{
  "model": "multi-label image tagger",
  "activation": "gelu",
  "head_dim": 32,
  "inner_norm": false,
  "pooling": "mean",
  "mixing": "mixup",
  "residual_init": "zero_last",
  "batch_size": 512,
  "warmup_steps": 640
}
Rows from block 3 of a small multi-label image tagger, named by matrix and row number. Rows with one number within an expert belong to one neuron, the router's apart. Each number is 128 + 24 x the weight over its row's rms, rounded and kept within 0 to 255. All counts start at 0. Numbers have three digits each.
Before each expert's rows are labels from the 100 images, of 14848, where the router gives the expert most weight on average: "responds to" is what is common among them. Only what is clearly more common there than usual is listed. The data: renderings of 100 made-up gadgets, each built of a few solids, in any pose.
# router: router (model.blocks.3.mlp.router.weight, 8x256, trained with AdamW), inputs 86-171
# up: expert up (model.blocks.3.mlp.up, 8x128x256), inputs 86-171
# down: expert down (model.blocks.3.mlp.down, 8x256x128, transposed), outputs 86-171

# expert 2
responds to: has a sphere; metallic
router.2:121072095112082074121123127105127111105117109114123071095066113102114083107121147117129101105088134094115107109122123105128114163096109092079087113104132099115141107103156093148131136122096107118140125146157117116124110142182130148123122119157136112137148092
up.0:135092089144173139138158148168118138105130122073155118098145135097125101090133120135097077148126123112135108126154099098117123124171129128107147121111198126092159110134106124112125122143141119143144134146125154110111135066119111125115127147129165128132123133
down.0:132092150157150212115155142121152132157101152147112137118133144101130135153129108107114127126124151129130119092181104131154117112111111128133132126117113152111099122161105131125112121118128113119117138140074157189091115133139153144149149168078121136137084095
up.1:105166148094123122082111129154135105109139137162097090125129128096136132143141163168161085121102138109127097138158146092093169114166155129101142130185135167115117145143100080171116114114134117106100133147136088114136144128142113111119136155101180147118151149
down.1:105109133142148160117160128094127140135072117092113168163151129131112160177123084151116117126155089118131132106118121136145153106097056171140123166145125127158115144148119152148128149150085116175113136111125126180157112140096179101124116158079093076128097149
up.2:144116104127124140140167127138161118138143101142110103113085105118143124174161103142146133109130125079104141124172111176110123124121157153145136124128125127143132134136162124132124114101114138141119134153153086139128130178163095122134139127134117157111111111
down.2:103132106144142207133152127171101106145095124125166105172123114169119125153152118140119091097156115152135096132083131101138091093142103109106135127142177131061148135115155116118134133138110149101122137143120138148134136153146110116159126128113125145110150150
up.3:105121076117137112138114113131128128118125127146135110141112153121088134151149129125166100093121104164152073119128114104162122096110078130088073122142135087177147138137115136128165133122109107105104114120113134124141127113133120142086102124176143140124179118
down.3:110151134100104085142109116138110112123091138134149129121112125109109097109095120164142113142106149127141104111102121126112145185141130144128082100114149141152144122147090127127129120141102142103115121146106113081121114129104142133122133144093100130102149126
up.4:085084133123119114134120126124101146118077126121111117122116125112116153108121136120175098145126157117121104111126131163160102121133096088094128157094140145163127125109137130110132120123087152113117161144136127112131115109112143088143104092112162105103104141
down.4:148153126109115133115120107135143156126133168123163076185115082152131127118135145133114124122075132103131138104119129146113102171110142131154126179131085135083105140125128113118130141137106098129066123184170133091116123172139147154118155146137103144120133117
up.5:113121126148147076131115127110132166104133112057121120171145151116139106147125146135119119120184114160103161171163161148138153086111112131077131132139142111150126114116114150114154155150125104119140121104106133088128154114075113165115116094122121079136117111
down.5:075142152130135118156177152137151171156120134134176208157122162096149108154134109111120127150109120119156102131148132136115160144132175127128167113096098128145079167151106131141114175124096129156132158124116094085103137139106146169125073123113131097161098134
up.6:154109158162115105158129124104123151124131152133126139163134137133151110110164069141119104122127149132126119080127130110113127122177170136094138082159121099118121128164108156140150141103186124142158118126135095103120107150120137117149144156124142134132130126
down.6:134155157132145140149073127126146099127119164164164100126125107103111133164124144098109126127168095110131131130100122160118120129094171134126124165139069086130095135109152112144127175136122128135154122128149120137158112153096139155116125089142117141128079122
up.7:141102142148157097107103127113128112109100122131106101135129139138128102115144158180168110112153126121120123110115101100145146118100126125082103150149162144148132161098140079145147111122142105143117139170172039092134125122118140107168133143149174121122145134
down.7:098127124138128182155159124104118092094107136129159160095143116135135165175135128087125167184113120115137090138122147131096129104100133138115106077091093133098087134180139144151147174121140135150164133161145102150113126107110127173143162139134132108144098126

# expert 5
responds to: has a sphere; metallic
router.5:107122088124084087118125116110135098104126113108126086089101130103119089106116162132124104121088143092102110093123107102083112156102100080088099124077123095114149114085155103156148116118096106135145091127152109092131117143176101148121109121168127124144150102
up.0:123103112147120113122076113124122112116109110148145105117075116080149142093128129135113109129141108109125096148112122111104099123131139116123115150084120134182161131114136134174193151118127104121134131117147096111121162080119100127143156115171163103134144130
down.0:116132155163155137105112118128109122126100124089145132128115118131090083141130111114131121120129162115110088155118111099111159141099138113072125111139098092114140064061114092099135107116125147102111109129161149116144112144131089182096140157105105156096116128
up.1:087119148110128170084185145125105093147149151181142172170110165131154151162141156116164148133151124116126173114115153101171150100094152125178124142180093132109105149169134135148152136104153110118106087102109176107173105161112161118154161100144156146125140109
down.1:117111126132121142171135152132160141110126120147125168149090128094167118135102104095122155157090111140134126158159071142104100078196137171121161130165161166152153139167099142104137145163152137091098126122136122103133141122141131148126157141116113133135092129
up.2:112124103143107132149118123095125120115109110129119112096087136097137125120143119099115124136085115140115080157105141100109123108106095126108130142108131095137156103130126151141170085137099122124117129085141139126103160112150112114141103129161166108138167106
down.2:128152110158114129096098107110099104097103115106164075099101115123086133139114151139142109090109179116099075104092118125137169186072144153103079114123094151146121117126120103136123098140106147109138142138138117136151121140169122156103109143111097130088160112
up.3:138089076114104104140120120118155111104138129099090089118097127116130076110138105111095136118105124132131094096113160094127165150105094133114139102106159105130162128123109169135149094132133136079143114103148144131138135067146105126155104146186151125104160123
down.3:102120106141117139098101112129120109099093120157141122132126114119082131123092134135126159109162160152100126076090116130160156178083163164120090149128071145119081154139128120128121136156117121109104124119125129155140121137174120154102116147126080133112169121
up.4:129157129092119127125108113134102115141123109141109148096150124173113110115138095122103111119128132119115140103108100123183098149119122127124125143121153073144169103127118093127156144126151082126118167097131152197084094145115129108120099101120116123108121085
down.4:145134128134100113144061150106103134084161121095161122114135097128141140111130141129083148104113152133122080141081157089147140171133119103089147085141104091088126119110136111109127111106129157096116096086097094100166154108160119121136072160139131170123126107
up.5:159154127150157091137174110117124155123150153136135172164149144099119171134140146067175136121121155140152128107128106164141130173163117165118151138149146120070170113142117142121142136130121140091075116166078162102140137120117121174135124107130133145159151127
down.5:159150137137147146104132146097100161126116149137133141147117153162133125143132133099095166150131117128126168133144128125180112094129130128143134179117101146112102135155106107147128143125160159102137146110132147139120122161121118137112123149140126145149087155
up.6:132107135153157105132158143075157180111146171142077103145108172125134106079129177174139128135139152138113144115187090146092127124156152098092143119161098125114089115097097121129125178119170159135146110111161117077143122107128122120160157161130181129128138136
down.6:115121125135159186138198121101152138123098121163120148164153184143108140163117078105111160150156076128133164128142109151112132133101120136158118126088072112118113152141117106137132169165146120144109142114121151177076143172095120142104151104103145109114091117
up.7:128152120116114142128149136141131127116149134150143066130078155118162117065097165203133121115078136109114110145154096114097131138166167099142152119133101132096149128110069112097107106097152196117136142149139110117122095119170132105127128157167145135115142140
down.7:160120101155126166135093117118109138097108158129104156130160065133140173135158148067138166120131137124139144106119162123129149104144094152125108094125133108101135085090141127145155156171130093150148128134099176160159130120139130145148164147128119149113114154

# expert 4
responds to: metallic; has a sphere
router.4:134108072128104075134092138099119110124118099115142082094091122090098074103112179120143111132096118113097121109145133119096122151112116110074120130076128104142133115093166120158144118115087102133157091139147115116135116141170097162124120126182131113138148107
up.0:134090105136147124128112131147141128110125101156140124115136106106141169126130138080108116150126124139154146130134135102095111094140152130111146108111136129145138096099124153144182081142134116159130114090150184117177157109096117112131133099144121131140107114
down.0:115130168152156198099168144118133162124139112186154123131128159126153166098131125105138141146112137131129151140136069139099161126136129102146152108113099166100134108144145150100106121110075166099095144121145169113120135105138140097110141138106138148121182128
up.1:173115150126177097091127105128112125128125173137086113133136169125119151100143183147160088117125145112152158154153109115158097137150148120116130151161089138086120148125106118163154129108153151129160094130157119114109130079135134097141145137136153166139149142
down.1:115126122157152200150136139137167134095094109128119174130170127112150124118116100114112153161131103148128130158165108120102089104138095158130122139116105124127129079120097144136141131141141135146152153159135193164123146132142106135113176121135121133139069140
up.2:139123171161133177136167129139111136152085091139112110115191144139140112121137139140131143142091134129119130139111131155159134118145140153068101140116140145157147106102153113150118128125113126144114135126133122109096116121138124122148160123157137142097115110
down.2:139110118110127117124155140098144112096139125120121105140135169139135142141147130122159143108149114112112146106134137138149125150109168116131135149142105127138098160146151080135122149141125180130163133142132115151104159118097143130173161123155125126136135098
up.3:096127134127067083151128126153150141112108140093148078108123049070131117138123128141130109129093127137141119098109114107143119172129153098123117121084133118150132089134112116100137100145161144121155119147152127099099060091141114148145134171173097110114144148
down.3:137122172142117142124147146139119124142063104159104107112112116144112125087125138104143163140129160146110113082142095151131121146107180126109120125153083130074162095146132133146125165148119172110117075135118120103132096157149159132124123128169102128124107115
up.4:147103135165190145144111159122131137128165122154115116121140119111117110062120146096158138124120135100160086149171129108103147118111106144096081105112154106089132152076135147106154153120117113082098124131127115119131175111122084144149135147177146161158084103
down.4:076202113132088100114164127102123119095089106122107156134110138113136132163139140102139131172141098125136124120089110122091144109150112112140137146078121138135100134150119131160127136123105174133172139107149114129081084166116169127071135135102167117120102176
up.5:110134161112112120122176154114126143123114093185123119170081159105129098107100107153131151130126133136108132175108138124143111113170146132146175095129142138107125098154084126137162113117132099119124089109108100111140124105180100100119127172156143115150110161
down.5:157096205184154114165145095144155111126093130151167097151156123140141129169137100133114128105142133135129137073154109125126104103121137134182115124161122125171133152151121145125126148182109122177120172119144106164092140135110180139158121108136128161115085143
up.6:057115156142154117138142112139134147119107133080130167129184134095151079132110104147117142153132145136120143121169136122101124100136111140088153138156153096142130114137072144130136126125129133136125126132100116121102136108079133174154114106101135108127099113
down.6:147183141121140085142111135120144160125138152119187166132118169120122170163137174094116149123115116108151151180126132125130109148118195132123170100103095117194115134134128115139131174127066129120150103144104100087147165132125105172147089097141144124167112122
up.7:128150129121113145142140099131085087127126089115137173111103122116109105165142143100124166138102106112170081104111141098103133132155140124118133115096136127168124134135097125170144122145112154155164105121135111120124107154124120141097111148165143127123131113
down.7:174128161131160102075070117148124128131115159165145089111143099136120107125153157148167093143154169118148169130113121142068154131127107101091122115156129112160140119107116144129116129113154115117131104137109152117153110136087092103136149119107137148116157133

# expert 0
responds to: has a sphere; metallic
router.0:125101091143081071123106133101127095121109127125134075097079109098111100105123186136119121105086126095102133094132134087111123153097118121066115140120125096144135122103166116151141118121091102137116102136143117103128113142174110170121114099190134093138149086
up.0:145091125117129148089109118128127132142094065103087151132141139177115128122148146162138130092132145113135154132141083106120133081118134124101093177121130149100156141117132129124143138105133107111182090113130166174105104148146108126147148138165149143114160115
down.0:106169139158101115165111104125115082109164134123154103143113102125117162104134127142135141103117103137132091158108130106172105131155149155154161125131102114078135143079113131125096123114153166095123118133130150130123098144151086128127137159161137144148103101
up.1:148088078092180124117168119103128138155156164105109143078108154131138142124113102140144143143111133134157107079138101097138147134079143113147149109119093109149119132162103142138126159156112165160126133151137105145130098072145125159133108160148110122122169141
down.1:124098116132088083145108143117120134083115115173133133111086106129139076106110110135116119116125173161111158114101098098138133167124125150145110134150125127115102116119079112144151122183157104113140130121166122120142084164129142167124132139159131132123106135
up.2:137136163182117113133129146154108139093106124138178100188085103144117151119126118082143098142122129088137103151152150083136119135182166127120137132146162137109140121137116128155159129128135056099152119165140115091145105153178119114155117144163115136141145126
down.2:126154170131136133130161168152128104151151144193167091137123147122137110135103158129114115128133162089118134114119119154123134142102133157126163147113073121137101128147063139130151143151128089152107107100148126159107104080095149146148131118142148114171147133
up.3:108150194124115176100170131107145102130104111159152089180108152113149102096140093125171111121099142112144104128117111081087118096190163090119126124112121128089117119139128090145130120111143120118116108161143118138085121112157084109156127178130150167109133170
down.3:108119114136205106119109130178132119121078114171132136129130089090131158164166127124119127138124122093156133125146139168087087106137104128121144126156100153137139165156127126119106124128131175155088154148116096176085143167136164136122108140143129121130086149
up.4:133129067095105129168074109127137118130134159060103098111126079105153115092127128174128104102064100108132110082107167118114109179136096140131106128098125086168152115124160137097120097153131136127143119101114167137126116148122159108106160127166130138133139135
down.4:156086105116105150099098112137114131102100119135053118088080081144106136132113133117144153123126106092102136155125138138097137171116118119155135122169102124074117126097137118118132097098165106089148110110132158134145091193161146111088107125133156121124127132
up.5:150168146126098127124129149118119100120136134129147180156118156092148112141158124095110141121119106122123148161126147100140122112169135145140163145109162135162104118116130134167150127099121134131156112126135122106121120122114090119126105125122114149129131133
down.5:142116170118166138093130131099117147143130076144129131149117125147109137154133137162136131128141148098104102170141132154081184099123125109075123172130137117121143142111153135138116132128116127122126112093111120168141139136118117073138105097152134132135165111
up.6:113138134112150131163066127121111086128147116100114106064090110131123089080113102127129133128116149113113116097112071102114106141141147120144138102114162138195125113123107116130094118129124187100152136113154129117139108108133106114116105141220158152099126147
down.6:169109141154111130129112125138127147114106146143137090073095086146120114147119141149136153134124118122108161130113142112115141176125116122096108130145107070086137096102133130123141112104158136105125121112111129166148115173153134122109146122140135179085133115
up.7:167110109129140144118129157119167132128167109127103116126120127128147105165126150130110125069107124134114135089146138113151130140108088157141092120201177144109136159140094145121107104085091183127156110107096118171147097147146145156122104141109125153111179130
down.7:140136107128099048129112103119112107113163129118165130190101134147118132132131115141139140105123121167136138122087115152156118150177181185101104175132122097175134147131130128113108112177151061104134153104104151121165119172117134121154184118133089176126125136